{"arch": "gmlp", "model": "sound classifier", "dataset": "short made-up English sentences, spoken by a formant synthesiser in many voices", "train_examples": 26041, "gain_aug_db": 6, "time_shift_ms": 50, "n_mels": 64, "hop_length": 160, "input": "mfcc", "spec_augment": false, "win_length": 400, "targets": ["sentence kind", "intonation"], "num_classes": [3, 4], "norm": "layernorm", "mlp_ratio": 4, "subsampling": 4, "layers": 8, "width": 256, "label_smoothing": 0.1, "loss": "cross_entropy", "residual_init": "scaled_by_depth", "optimizer": "cautious_adamw", "lr": 0.0011, "beta1": 0.8, "beta2": 0.98, "eps": 1e-06, "grad_clip": 5.0, "ema_decay": 0.99, "steps": 20000, "batch_size": 64, "epochs": 49.2, "lr_schedule": "constant", "warmup_steps": 2000, "weight_decay": 0.3}
Rows from block 5 of a small sound classifier, named by matrix and row number. Rows with one number belong to one neuron. Each number is 500 + 40 x the weight over its row's rms, rounded and kept within 0 to 999. All counts start at 0. Numbers have three digits each.
After each neuron's rows are labels from the 100 clips, of 14976, where the neuron reaches its largest size: "strongest on" is what is common among them. Only what is clearly more common there than usual is listed. The data: short made-up English sentences, spoken by a formant synthesiser in many voices. In brackets: how many of the 100.
# u: gMLP up (value half) (model.blocks.5.mixer.u.weight, 512x256), inputs 0-51
# v: gMLP up (gate half) (model.blocks.5.mixer.v.weight, 512x256), inputs 0-51
# out: gMLP down (model.blocks.5.mixer.out.weight, 256x512, transposed), outputs 0-51

u.498:484468528483552529474492467472548480521488490449544537527472533504508504464524472549514475505557489549499524520499506413472483535483492478578504491567538511
v.498:507478553459462465521522446482522492553500520488530518460527551532526582554490481506489503419496405562522497591484494510499567489436514583500509497506495509
out.498:462479515482541506532502547565485526497506509483453514565530540442522463498527500456505469558536538523490474508456519547449465594467489474518476522463556410
strongest on: sentence kind: question (63); /u/ (53); "who" (48)

u.308:502503499564547505465509524479543469530507480498547474489463573460524493447583472490525498550547644478543546501465443469461504499473480459558511493493542462
v.308:497539477511578545483543545502523526485455505520496500480441510555457557455490565440422440462531500475460491454519525428462501475491570470481519483506499556
out.308:497549503490537578552487563532551562503495424536481469539477505527445485449533511544439547507535511461549431425466513528479529482510428514538498469482529575
strongest on: /ɝ/ (74); "our" (32); whispered (26)

u.81:507468533503538522461498460446518491484482537452582533462443512477526517519532489494515487509556599546565537512494504394518521559469511448548519533513443506
v.81:452466506495561476449464509475511495537478557446525488504506543526462483497535547472474519541564545490514495474461522405486446494450506478541486514543487510
out.81:485507458455548506535509522600482603536509507490464463532499549519492470433527528491458463562500571475544498462463465539427554501470461483490450463471476458
strongest on: /h/ (90); /u/ (85); "who" (81); sentence kind: question (81)

u.369:487462494508543463407420508492502484456507581464562531489494542526507475520585547561480500567513581473527583463506486502532485516496481449535453456490440498
v.369:475455528458481454493471477469509474545504549443550531467534537509523587589501528450493511477511403561484516537462527493516573493469505545520527488526438489
out.369:507423457479549562471552524564511520527428486386443399535468530463444498470492474499470463541484548487510549475465481485440491548448429489466454501505510540
strongest on: /d/ (80); intonation: rise then fall (78); voice: low voice (57); /tʃ/ (33)

u.470:473510507485546552463513498509512467496505496423522501562433545518521512495475499535492488541508528565507586503467499405507485563476569483526481525582519466
v.470:456483497511528483463482497516494505529515504447549509513515533486484479456507522492565491567599630520507549487516481467462462522486506433524475516545456469
out.470:518456523474508543531485505568448534526505507414470474561518436415537486464514465487526467547549562499519520492422475576495515565445487491577470546488521450
strongest on: /h/ (89); /u/ (83); sentence kind: question (77); "who" (74)

u.159:525452482512517558483505472485551504438496502428504520514473521438505543465530427503492512531538547501545556484491511441504515600462489457542514503485530497
v.159:505514451483528530467548476505490511539504471463502507497409497472521532459471525539485499495531516488513499499477504419503546518494521480520515510575444482
out.159:513416480509503508506479501554502525509496575416479486458534477379520507482448462510457477527460564477548604530469448454504554583507493458488491496543524481
strongest on: /d/ (80); /ɝ/ (75); /aɪ/ (60); "our" (34)

u.209:535496502538516466441440478554476572488475522486526557468481483526526479504537518459530525514560588490525566493492517483540527483497505421535460557471406466
v.209:467505520556603500459462529480519562488475524506573527473461528539478558502522558463483453523526533496457529439472514418510432520468546399502495472520456550
out.209:500448509492554588443508544526517519512464471412420396496466534505460508489502432487480541521491552493539573495463497515474507531432434482483506544468514518
strongest on: /ɝ/ (74); reverberation (55)

u.19:468479480465576536483539455508481513465474535447464480568509517474476526539530460502528501523540532582470522458487559402473494569512528510537510560506490458
v.19:475449528469512511440520470470514418481491536434555525524474516463491533522514541499560458555573555562455524524507518424480450551469549456516493521533452490
out.19:483489573491522576483460553522510517503505511408474536545532548445537518509540509474473447524508534483456515520438489498465486546404508518549466526473510423
strongest on: intonation: falling (58); sentence kind: request (32)

u.153:481501520516543548464558500478490498477515486429475519555454492512560515522497434470568517518525507566455512480455575466537469551430543470568521548536486427
v.153:453544489476511449555495537535433507525519507560445583565578465474519436511468537462549549576496498508412451489494529507531481461550503415462468525549465449
out.153:535520469522599520481497467402489433442459489490473481534478533513406502523498440514577575456581517549558469550498479456526464517505461491579532566521542490
strongest on: /ɝ/ (80); intonation: rise then fall (67); "our" (34)

u.66:531481473433531532440569423473525447462474521406516467523489529521462508550524494498539521477515530579559605533489514404478472533479494521534522541512543468
v.66:485468537454467474522538469503516501556486546441503511483502558514522569588497467480492497452492400571492483542464524513523562504435494579501517491508473485
out.66:493521497459504590487511543514470497461502469461480530601495505516472496529509510509519508524482416570417498501500545532497490551491512503522589520455445428
strongest on: sentence kind: request (62); "please" (39); "me" (31)

u.471:526515507510524482478435463475527477504465464509596470473473501526484550450550472537478419490558607491540488516553504478462466525493528432562528514496505526
v.471:455510482442502517535444538545458513550547483516469546517480473472556499458428576555445527528465461458470503474450520481504577475507555434478461501538452445
out.471:480495531480441529515518513605467501545549475486505467531558502482481472492490507424534375527480536550467521491513487572456476506480494516451471534504505515
strongest on: intonation: flat (97); /ɝ/ (77); /b/ (68); /aʊ/ (50)

u.291:486493501512519525489475494542515519557484498472539524532495551492449456468539507500467501559541567486561525478459510440482543548488454453528542511556509498
v.291:465564526427471485567469515596435524565559469565538554545533459514603491455473552520474500516496446508469471486458511505506544440510557456486498537555466445
out.291:505486495468468508553525532589495559519540543495464585544567510482544461506493532506504448540471532531497546520516460550470543545504542481473483509516517432
strongest on: sentence kind: question (87); /u/ (51); "who" (45); "where" (42)

u.467:523468549452553496434508447516535516490468564433559511529454556472543554500562501519494453482568600534542550542451496445495522546454524487556470508500519481
v.467:505526509562535472497509520528532526528458492522501552499531514562432524510469552443570424470606588509458465527519536464512416472505482438512489498525437545
out.467:493474471488521544524515534578480580529462530456477417506503512480492515473517484479456445534485559489499509454507481467467559544490472463496509503504476476
strongest on: reverberation (70); intonation: falling (54); "this" (34); "his" (34)

u.489:520442497503537526482471482520515507529422542459529509521473540487491478488544483488489507524579569497563483512463504432496488568479423479553520534551464507
v.489:463565551445456490581487525585439508572572458569524564531552443527590478444473551505486478528499447500458450499444522514509520443512549453475487530546475465
out.489:452490492461511524564517572610473572566539557513460514532566511476536461492466542470463459559480539499471531481466481528457559528496499465485514472545492454
strongest on: /z/ (80); sentence kind: question (59); "where" (39); "please" (30)

u.117:465459489532539531463491485459558511494468549424533507479445553482500538532548467532481522548554554509548552483449503376515503597466475485549537510516472519
v.117:451515531475516536537473530548454528537575490500502515520448514491558525465439575579438470507533493483452472468459500496474556470488578471485424471526417429
out.117:538479485487491509537516497601488560529511526474523511523499494441558463466471507530484471561520535474543536482481445471507608568527551458508495473537469452
strongest on: sentence kind: question (90); /h/ (89); /u/ (82); "who" (80)

u.429:448483463597565428461496499506495508520542537482546470469506560472539501528551481555532531535599571530489507496498506440504460510538549487572506559557419467
v.429:442453484482529547424519522501455461487535565380517440528456500467561535554479483519507468553546513525446519446464576436520518564493552457530496528568442445
out.429:497581504489442420547521481540460515507514472603549557527550438524574480489504550463557500507470472530457458489531486489529534449546581494452490495517443423
strongest on: /z/ (75); "where" (29); "was" (29)

u.237:497427467477555558449606493512524510483438522433508469519483553454501450481500468470495533562529555505520613463450505478526487543468443508537518502487510477
v.237:497518576515528523512508498525529483540496484433560506504490520556474540456481535504544425493631536516475469528504523451484458477451508457552483516572442524
out.237:468467495489513531550499530578475509535526548480526490545546522470432491534492505454541488520536539534496542557509449488434488501504426515521505582504459472
strongest on: intonation: rise then fall (62)

u.387:519466511494532464399449504520467479443536523487557522504500448469473558432571515595447431507482478456529519469522555500487547517472532482551520480463453543
v.387:515491536450462461515529454496524511557510514486514509474525549529511576554486479524485490413474414542525501588488496525489557490439518592496490498501510500
out.387:463468497482550533538550502537508530510397488483431438554500513479429481454461458480506549533488561495519489475489476442434482521481370496486470523533537544
strongest on: sentence kind: statement (95); /ɝ/ (75); intonation: falling (60)

u.261:520500448503597504519543451543497554481527506490517486531492524478438462507509438518512455492532506532543517516519502512546486543469440500579528525481417475
v.261:454566528438482513558493512577436559576570446531498508528471495530594498453460554570444467489486477479482430483450505516481585455477549496476468499534430443
out.261:478422493513548530470506479473542498535504564456499471482504559484470470548486438468517540527507529542527562516545537465490533541485434517504523551496470522
strongest on: intonation: rise then fall (69)

u.211:441553500555453541512438554483476475530496455567499503500551492548423510447534538473479525512479486438485438436504480490415471432566401517456498462556576547
v.211:525507485552522530473494516468537457532490483524527484484465492530480580506454486496515499422500516481471471464542515357478503477504520487486505482597506527
out.211:493503484520434522468554486450466448524485520481504521502488485528561591555454515505528502474433420554472538534485500395567499461492538489501554518590505474
strongest on: sentence kind: question (100); /u/ (79); /h/ (79); "who" (75)

u.52:453522521499495538501527472558467515501451436439506446543447513532514565483546476552463438472506505569466492418445556500464533512436520496543506516524541475
v.52:469517460446552559516543505532458563489497461445468460561476537539525441505533421457527529530511477547471499457461531528537520568478459494537549569542498434
out.52:484530523558546508527441518467485488563501473515533470465489482558510514452534521524543509477539526460562459541511435535518516427517477486519493548517569540
strongest on: intonation: falling (79); reverberation (62); voice: high voice (53)

u.275:498532494567470534554515512518556562497490442513514539452471561532443493444561505467478417500509578444572475506577472546440523473521443530501482471423559597
v.275:447536540441501528516541480509480502524522462501474521596508495546554503519563472432541529481508465573448469534424522516514543482481512522515552586538544422
out.275:514502473500569456495488468479515477487513515523534489466511512485525480496523493514564522481617557477552503575518417516521462483514571445523462543506565496
strongest on: /ɝ/ (77); /b/ (69); number of words: 8 (33); whispered (26)

u.500:503526555556545497514459535492513529455511464499506632571533556546464464524504516499591494482569564531471512507545535524491438475482491471564481520498480480
v.500:534488443549534493546515481480526520448465488511483522537512516516447481552439450507587520445541530510462483502563513524509451489512479405547505551501467502
out.500:466530497583472469524435540477438521538552474551529457472520536491557542462559475495511548537517520482487490529423439441529522507491566443578535515551494449
strongest on: /z/ (72); intonation: rising (55); reverberation (54); "his" (40)

u.326:544511515464494481492471439498495482448560490507599460493457492480462526427509513576470415478546506505606485493529476517467540512478556539552442449457498542
v.326:505543511434484539563556487539464561582504468475478465513421528578570562519474467563473484445466440514520406533447514534486595490432501596476481506512458488
out.326:484460450477585472518541461523484469470426580495465499520476535421492520549490530465518533476472509564496517464513467458466553568533481513478493497521567485
strongest on: intonation: flat (75); voice: deep voice (60)

u.168:526507463439568481455560471525467515448432555496495467466501507525557460511511483485533520526527546507541525462552527495513463487479500465489510544474488491
v.168:493545519512515506506546468544476488501405454524507480539515496545485428490555493409559486484504519540491453499524478512483451460538409491469597535528537511
out.168:516443505460558562476492463461541458471459524469469498542452551459427510538479493530482548486471445545536493521532583499500514528479428549522506485484444534
strongest on: reverberation (66); intonation: rising (51)

u.383:466490557495460438505453520435496464534576560506589580443539525509543533564455570481505476487518449495505503578510435509562558466484576518509504476479447507
v.383:507452511531506569570464516465568488507465447516456496462484488436437471468494412497448522467500524469541480531508457500428480573516412506496521495480585582
out.383:552542512522504514594497453553519584466468423524499471528490495490436547442540449493447500457526548469505428434476534511418496557472467491508475478463476539
strongest on: intonation: falling (100); sentence kind: statement (98); /ɝ/ (76); /b/ (71)

u.483:576534467476520486502529423452545476446443484529544446431484516527480534527456428589522520445519535524550535516592486519536421465513489516496507503472510525
v.483:474466519525467420546501439514513544578466560520535502414567539496520497568514420445510529485506499547521511552484474484503500505486459539489545527550472533
out.483:539529451538545483500469492586410542535476469515435420488464456492527495429553469480472499511537554452555493454461468502444554477479515454565485474538502512
strongest on: intonation: flat (85)

u.468:491488480434545522464557480546522524505453515420519505527493517476506515487540454492511503533511549528505556504463510408506490567491480519543510538524463451
v.468:467459533467527487465499467486514463541509503436554510516503527471492503476530531474534495549593596542510524537508497392479469516471519460527473523563470477
out.468:472440547444510544470522525516528506484490530396478526575499550438563490548478504473503440529487507521460550524439529485507514586421509505491513477482490426
strongest on: intonation: rise then fall (65); voice: child-like voice (50)

u.201:484445510520543510471509449461540521475486545422535503483483524461506511519521454505509508494558598522543554528512496384490492594473499476540498521505472506
v.201:452513522471523536518499533537453517528557489500486509506453491490534549465425586562441438467529485474456468453468500492447564490481586480488440469499418468
out.201:494488475476499490526499497598462570562516547501500511527519532489540487476477499509484487561514503506500515498452489492489608526529545477518509485551461439
strongest on: /d/ (81); reverberation (59); intonation: rise then fall (55); number of words: 8 (33)

u.345:510514460534578466416449545532486518458553485496496495524502467477520487473516532538538453527579539485512531510501508541471491475499544476617528479474470456
v.345:509452507476516503386550503506466451451464573416532466474411495470557554529485541499422358494534493497456564473485488507516561511475566472485542490459458455
out.345:563412457520460514455472464432566425411467551452528513462460489476476540543533524527467492503470528477518568519533484484517476468546500542472457447426497555
strongest on: sentence kind: statement (100); intonation: rising (81); /v/ (61); "every" (42)

u.413:551488484477517484468496478512477464461528552480481510499532524485569556514529515511524508542561554491543508526520508489498521492503542487568499542483458466
v.413:466499540512530557501492517482530500515480483418557527515412532562506517497488542487469454525554499518460464485458528433560519511449531466495524506546459525
out.413:469470465529511502549454549565493528583548485498467457479469496454496489455512463476465551550521527472502535472470478562471589545512441481562488516517460540
strongest on: /ɝ/ (79); reverberation (68); intonation: falling (59); /j/ (27)

u.220:534458488476548483454515471488499477491430552481529524520497501479564546526506485491533489491566522549492575551506515420552494552498508470553553555554503469
v.220:536478543442477459516517448469539481529508529469520529471521559523522574575485489499500497423474383556520517598503495517506568496451530577501515488497491504
out.220:469483526459543536569533530611464557514481481489416531599544528460461488494531500469480475526500496536498482437431506547435524529474456492542524488457515469
strongest on: intonation: rising (77)

u.340:535494481424562475544606433528481551482446516530467503514543528500461478541456414453523471464566473558486510530535542510530536504475493495552579538491424472
v.340:463500509464576471455469502481450491487510558495561487501491525531552509486554532474465466519590509519476476483473514464526464538472577504543507471474405448
out.340:502444443486508518452530498468513472476428560484460450487513509465403491564444491471543510460430500550468564499534531485500465491533424505461574513487510542
strongest on: /p/ (83); sentence kind: request (83); "please" (73); "me" (34)

u.11:525460456487534584415484519515530437442452507424474467520391483489465622464534554558422446521496527491513558479471526449526475486535494521500485479473541542
v.11:519479537439477459509521454464539480533514529461517524470522559525531587583487484492489491427475382551516522583496488516512576501445536573502524488499494508
out.11:417477498477575531517529520549464464570483489441471459562509502471486515483446510482561487553521530521505471481475461472484459492508424497488509553600494508
strongest on: intonation: rise then fall (70); voice: child-like voice (56); number of words: 8 (26)

u.1:558476511495535510419447486485511474469503535464483517486448516509538415529504517488544551541511576509589556566518483497539498468459493500514475513476483469
v.1:506531504416476471520465502563469533537531478538506559528476480491582557461453542536487505534476447495517532493478498504537572449503544492498452502538445442
out.1:537477507504503567487491536545539529511471453486555440488416523541443470441527477501433425527535592442534507485480410467489507479496382477513547439470536590
strongest on: intonation: falling (60); /aʊ/ (52); "our" (42); number of words: 9 (35)

u.56:529467451413539466482513414522474508486479560460519474526530486488518490524525489469500550521516493527529558506500512426505491502520487514516494570526460450
v.56:525451510491544540430523457471501480506473518449518511518417489500517513477530462493523533523578531518496518538455522399505497533482503393549519529585462497
out.56:512482491516501598524448564552499593520541496479513515501497498536517451470542481470511520588522534497539499489499515529539551529504501486538529546502476498
strongest on: sentence kind: request (90); /p/ (79); "please" (74); "me" (48)

u.246:479486504532532476476503494567475525548496528451536525529509546481537560492496542526449414515540555564520503508429546462454568510470538454541513487539454491
v.246:479512573484519551535462495446530444498473497522561547528468483563438481501482517423497446478544471533429441473512536494498421549486499460479505512505513558
out.246:537441439481545553446485511510516515513515522380410469509454509481484463499469441515506505521495521496553582519479524508493562545491473480533498528485529488
strongest on: intonation: falling (95); /p/ (66); sentence kind: request (59); "please" (52)

u.354:527448416509557491428505507520518542400495547435525511474464483485466450455588521461492468550528601471541539500524476492556468508514492512489502485433494502
v.354:412466563448506509434466502452468414526530552415574498527482521508573567535542555480443484524561473536468497495421550486519515538451550528571520530515477453
out.354:526512498518434430469459397463512516525504522490539555476508471480573487531497483540502492473488469537468517532497493550596553488506563532508494525460455462
strongest on: sentence kind: statement (99); /aɪ/ (70); intonation: rising (59); "every" (41)

u.274:531464453467565578500533475459537526474461484485473482497443489463494485478535425447482571543496488502498480470461517462551533555472437544480567503491525513
v.274:451505542498537471498496478550504571549542491452565468525533524516532547485588498427466460526510531511467509493427512479545511536421472547534516485496465479
out.274:487435450491574530482529535529488567442459552458490496486488527513425518481525524509470433460475522462533511465580544521443511491539479511465530436460423610
strongest on: /ɝ/ (76); reverberation (67); voice: child-like voice (58); "our" (38)

u.278:467503519470540484436480470496524469427466511459522502560477525491511593524584482435473423466504531540474521453450540461501554497498556550514499532455500475
v.278:436416422501479457415515524476512493518515589431549532466542580455530525559517540469509451563474535522442616512478443450559490510499517451513513509553476456
out.278:544453498487514529500493497520563575447475493365514545530492519441496484461521532527426425575545555469515530436466514534490500531497507487505428435454477508
strongest on: intonation: rise then fall (90); voice: child-like voice (52)

u.298:582533473511484449534562433505531520506497453536544459433484520535504577488509414561521449463489535496563483539617475525480491455512534493489493502505525563
v.298:504536536534443439549547407539503567549465462542540526488551474548517499485531445435554484464501508562499466553504462537511461467513463537463561544515509515
out.298:519516442482520470495490478528444525518526501478472476488454465459567475462509515537433470579509538471567529485491453504500618496511579452513462465517500465
strongest on: intonation: flat (100); /ɝ/ (80); reverberation (73); "our" (34)

u.414:466441532500557533433507466501550472517469517436521503534480556479466505522536504518507495517557584542516559493471531389463434575465488461542499527554545510
v.414:486554513462455478539453532552448496540560455548513551523541483495594502457481547521483509551481478490455485506451504499530535447512580453479457514549469436
out.414:484506511438517467558506540608486566523549507516488554553582498473497438456499533443496455577502549496515509493526461566434518519504506486453447469477480447
strongest on: /p/ (67); sentence kind: request (58); "please" (54)

u.409:477454505487536508452481472480518495517445552448547508515483547484505533524558488493456535516558559535525544479449526389520495564474430494541509513564490492
v.409:504471477537536462430490491506501509523482538426546514491505531509489553481529525508569509539576541519514570511515517353530475491483504452535493501576413473
out.409:490495512489496504547476545594456576500557532457487539563565540449509479514544495458514481544492533533462536521464497545458543563496496508539523513480476382
strongest on: sentence kind: question (90); /h/ (87); /u/ (84); "who" (82)

u.181:474494521559571544466432508436545532548517470455527502465470544547474505514612488510516546523561552463512506499460523466475434495463428494584516521508535546
v.181:514531518555528521458491505532515516544485469501502529503492479571473522481502531428528416458593565496484495533554479500428415448484495461515510538522504527
out.181:513471458579499494477445565474522486473491516509508498450450444555440517480511539518462492519526514432527494460538516488505446468563528450508502452489492557
strongest on: sentence kind: statement (98); /s/ (80); /ɝ/ (78); "our" (37)

u.477:560494477504529498520504430544502577440475460459512460520472500479504498467543435497488532528528514512532486456494563495529530563492471492559521523480403489
v.477:534495541505541511535529501469513470449406511511532528510465513536451462531441493493581504491607546510448466454549532507521421520506473389500503519484480543
out.477:465394516484497536465478499490555527559463593379497498466484566434457519549493481466465498519484498487516593524480504465543550556498457556527471519496458534
strongest on: intonation: rise then fall (53)

u.143:502496496502501523519503498487494561468511500497531449468434489515555495499541492433485527505515470498486457499500511574564502502444507496501575453384532509
v.143:522498519466473491496610446473525443483491483530503514558536466488466480534430454438606548464471469633433506519530563489526437492483489508448561527516470495
out.143:496500506465476494507558491571472538570511533469492507502508497516570516500458496492497418504513509516534506529483478472490587474440549478489478505577503466
strongest on: /p/ (76); sentence kind: request (65); "please" (59); "me" (36)

u.511:482474452553492522511494538534445523533524503442434431531482515466478469476454528526519528581514554479507482423460529429442511525484515445501406481551498465
v.511:461476474570510518512448524487491483547457464503470443494466493490480511465490508449513544524516536487485432477464535383471432509490483437479492503601493512
out.511:536522510556455476466428423457495467510521456486546519526483487507575562520483467576501512481504460520496482566448503426585511509496533499579505523550484457
strongest on: sentence kind: question (100); /ɛ/ (98); /w/ (95); "where" (94)

u.105:476543502472484570498501488543455471426416486530529490533430451531462483432558553530423446448485483494489424409519522511470558501510505490450503483437531539
v.105:506475510419532530503511464462561503475452538513528516523447536521415498507543519493416495436484454519446486480527550514503491516496475517491511448448500556
out.105:488560523432444513521536466548445459516502478536467514570511455483572454509445537506504503557463475535503457463488485501511529467544537522442458526570557435
strongest on: sentence kind: request (78); "me" (43); "show" (37); "please" (29)

u.454:553468467466546464456526463518474501494481579468479489536519542470548477566510464520560526490554576529516584543477508457541496545502476456548499538543459426
v.454:487466512468545485480496461493515477524502501456548490514509523478484535486510509472568473566579607535474552516530503404486448512483498458549487535553476489
out.454:487478522459527533565530502630503576500486507481437528578571526492483471516506503452532518520502556559483534507483514529427473535495428527499494546488506463
strongest on: /z/ (73); intonation: rising (64)

u.91:524461489456520488440542443509499479466487558448513480514510518489491512523551503477515495501532587520567538489528478428429476486503475520521463521493504475
v.91:492471544545548516475491534453544472484479510455557484454445533502482495487516529486510497545533564483450510459497526395538459523445558426496475493563477537
out.91:455498513483548548564517571596488568553472446502454461552532533481475467439494516470469481522513522459485456456437502497439499534450455471483510493543486499
strongest on: sentence kind: request (94); "please" (74); "me" (57); "bring" (36)

u.309:523507543478555508483502436485556512470505520479514505535477549477485544531548478497497470467523569530476503495515518453430504527465505471556482516520553488
v.309:456559542470461462578472521579421512596564467584539559502534439545572485453490564515466495500472435508476444515460496516492532429508532480464499511548475474
out.309:468423529483515526529491566518537520546469581424488477501475553458474512571518482499467485478499492493454528462447505519501545567449490497517521471453487520
strongest on: intonation: falling (50)

u.172:544470532534534502508446524444566501435441474496537500450493543509453477499475452517557529471532514499483512507560491551531384486504468443543493483453515535
v.172:451457417442498540437555498521512466527451506462469440478487489482434467464543514463468536551450509480512527453557500477422504486539417556456479499507512543
out.172:511567515418473489522565453549504495458448470559476526564506471543497478530459531521507511432454418558438435442531549530477481467482498553453512495491481500
strongest on: "please" (100); /p/ (100); sentence kind: request (100); "me" (48)

u.34:516523488475535461472449524517468550491512520477511552533491543535561438539552521510504537577518536436521469476488540489534552501487476465534478502525403467
v.34:479464532478543494489521445517481482477489507446560461537488492485481493489512491489581447521634576586489507483543539492480420537473547434541497547518455475
out.34:524500499502562508497524504543521502507423469485461412489477550487484530466551440480411509464495570454526512497439474491418493564420430483494483507496571522
strongest on: /ɝ/ (76); intonation: falling (63); reverberation (60)

u.281:476455498444557508448547430517516479515476568434532438538495547474505540524528482538516476472545567558469563495497561437498473584459525492542513536542501475
v.281:506513512521587508516484501464542478486422549522527483490471532553416526508494498460489498436590535477527440492511522472484388484483460452521537507522505549
out.281:494445497460551583533508535559484606537465497453470458531493531472444496477506480487447461491482511506499485470486521538449557553469435517494509484457463501
strongest on: sentence kind: request (89); /p/ (77); "please" (69); "find" (35)

u.294:543460582522516488521462516422564457466422477494546506460483526481472513520443478519555560472572489503489532537535509542544423472465452458539505495461485550
v.294:432473490445520539444478544521512472553497502485496502479534511517421475460557537438455471547466494481463508471495505466425497483531440498469504475518514535
out.294:508515458427469535497579455497512466464438500538466498540458476527469480543440509532531540458433420573486474477558531508510485459553493563426515517488511518
strongest on: "please" (100); /p/ (100); sentence kind: request (100); "me" (48)

u.318:477467521530549520466510497501543498534473519430560535506468574479510524524531479511459529487520550533551523515463519397462500548455460479525521518562467503
v.318:494492521533558465493499493495546528493489537475549494497489542521492512506524519450550493551563578529454512479517529401547462515453542446490490498572456503
out.318:484478485502529535504454542541476564518558525435467510524546524467512459487509497517464445577475528511517544495481545528475598542478513480533520505485487437
strongest on: /h/ (98); /u/ (97); "who" (94); sentence kind: question (94)

u.118:459553546492483566515519554541460492525483435502465524593501476551547516495524530473533443491489477537468429564442533528492531451496500468503595507542533445
v.118:521443509488490443523539415544565551532491554510476512462517512410515526513469445459475469469512533533535535511475511466489516614437473490534489475500517524
out.118:458489528473475581561498543516462513538510430416518535560465500509572485486509506563486493541515453492483453500435498525553582537472557476506494536531489455
strongest on: sentence kind: statement (100); intonation: falling (95); /ɝ/ (82); reverberation (66)

u.455:562500513478520483475520419454511469464506539469576518473472513479515520545474484529507476472534501569568542550539499451533514517479562534509487528521437514
v.455:432525546478569547447503519489467495502495504472589462528417490572491514486521582502456490511551463493479445485469530483520499486452500506505565493492478503
out.455:495451458470492571425534584538520528500482537429399489500480486471419467529482494462441442550427508485493585456525530525448499555507439524468493446456532516
strongest on: sentence kind: statement (99); intonation: rising (97); /d/ (82); "every" (37)

u.439:455526504446558569517543500514491479428429503480506573569505495493465497528522555495548471484569510580461502445556532496464449544537502488517519525450505450
v.439:467498445535537492437501499503501512510448507471509473524471532540494554503525535461544512539550564529438507466518522402496443491477500423506495506551443500
out.439:473531521443483581548518560571456498504483446494498501583534504480497462458492541453547469563529501521450478491472491552487427537535522470470520582520537447
strongest on: sentence kind: request (75); "me" (38); "show" (27); "please" (26)

u.381:476505512460546554495511532528484529498507478430477543550479478498550457495541483509492536580500475532465482451456571508549537579466516453514514511524462464
v.381:503549527491501490487555468451480431518450537540562517505510554588523559564465487478518464418502473576473483546523501482483465420525540517498553575540509490
out.381:491482464521458500491439540517506520505552544511465554492544508477508496504489558471465442562432530501491553537515488485482509513565559434460525450512510494
strongest on: reverberation (60); "who" (31)

u.61:469450498487552515448516473484538519508494528421573484503518542486460446508523461470505517545547574502521552505493513405504462594479446440533548511531489496
v.61:427536540430484476544437530513429519584568471531542552507510495496562532455440564516479568538497441473478500492439503496527553426488517480520462498529401423
out.61:475554516421484520525534544619467564563540477499490548547559492477601454468490517523467453560477538478488517490447451518493612511515533494507504486548508395
strongest on: /z/ (79); sentence kind: question (60); "please" (36); sentence kind: request (36)

u.68:542445496496515510472467510419552457460441538494518445444443494496472459523417500549530563476491470494493519493544500556564447502499482449497526455454509561
v.68:494430453450501528465562513529556454499479500440455474490500514494440438473476529494494491550481539485531503465550495480422452491536461493452447471503504539
out.68:513534513428422487510584453527504482479448491549495534558510448514499484544437517520537510440433422563425468464551560532520471481494485566428515499491483507
strongest on: "please" (100); /p/ (100); sentence kind: request (100); "me" (54)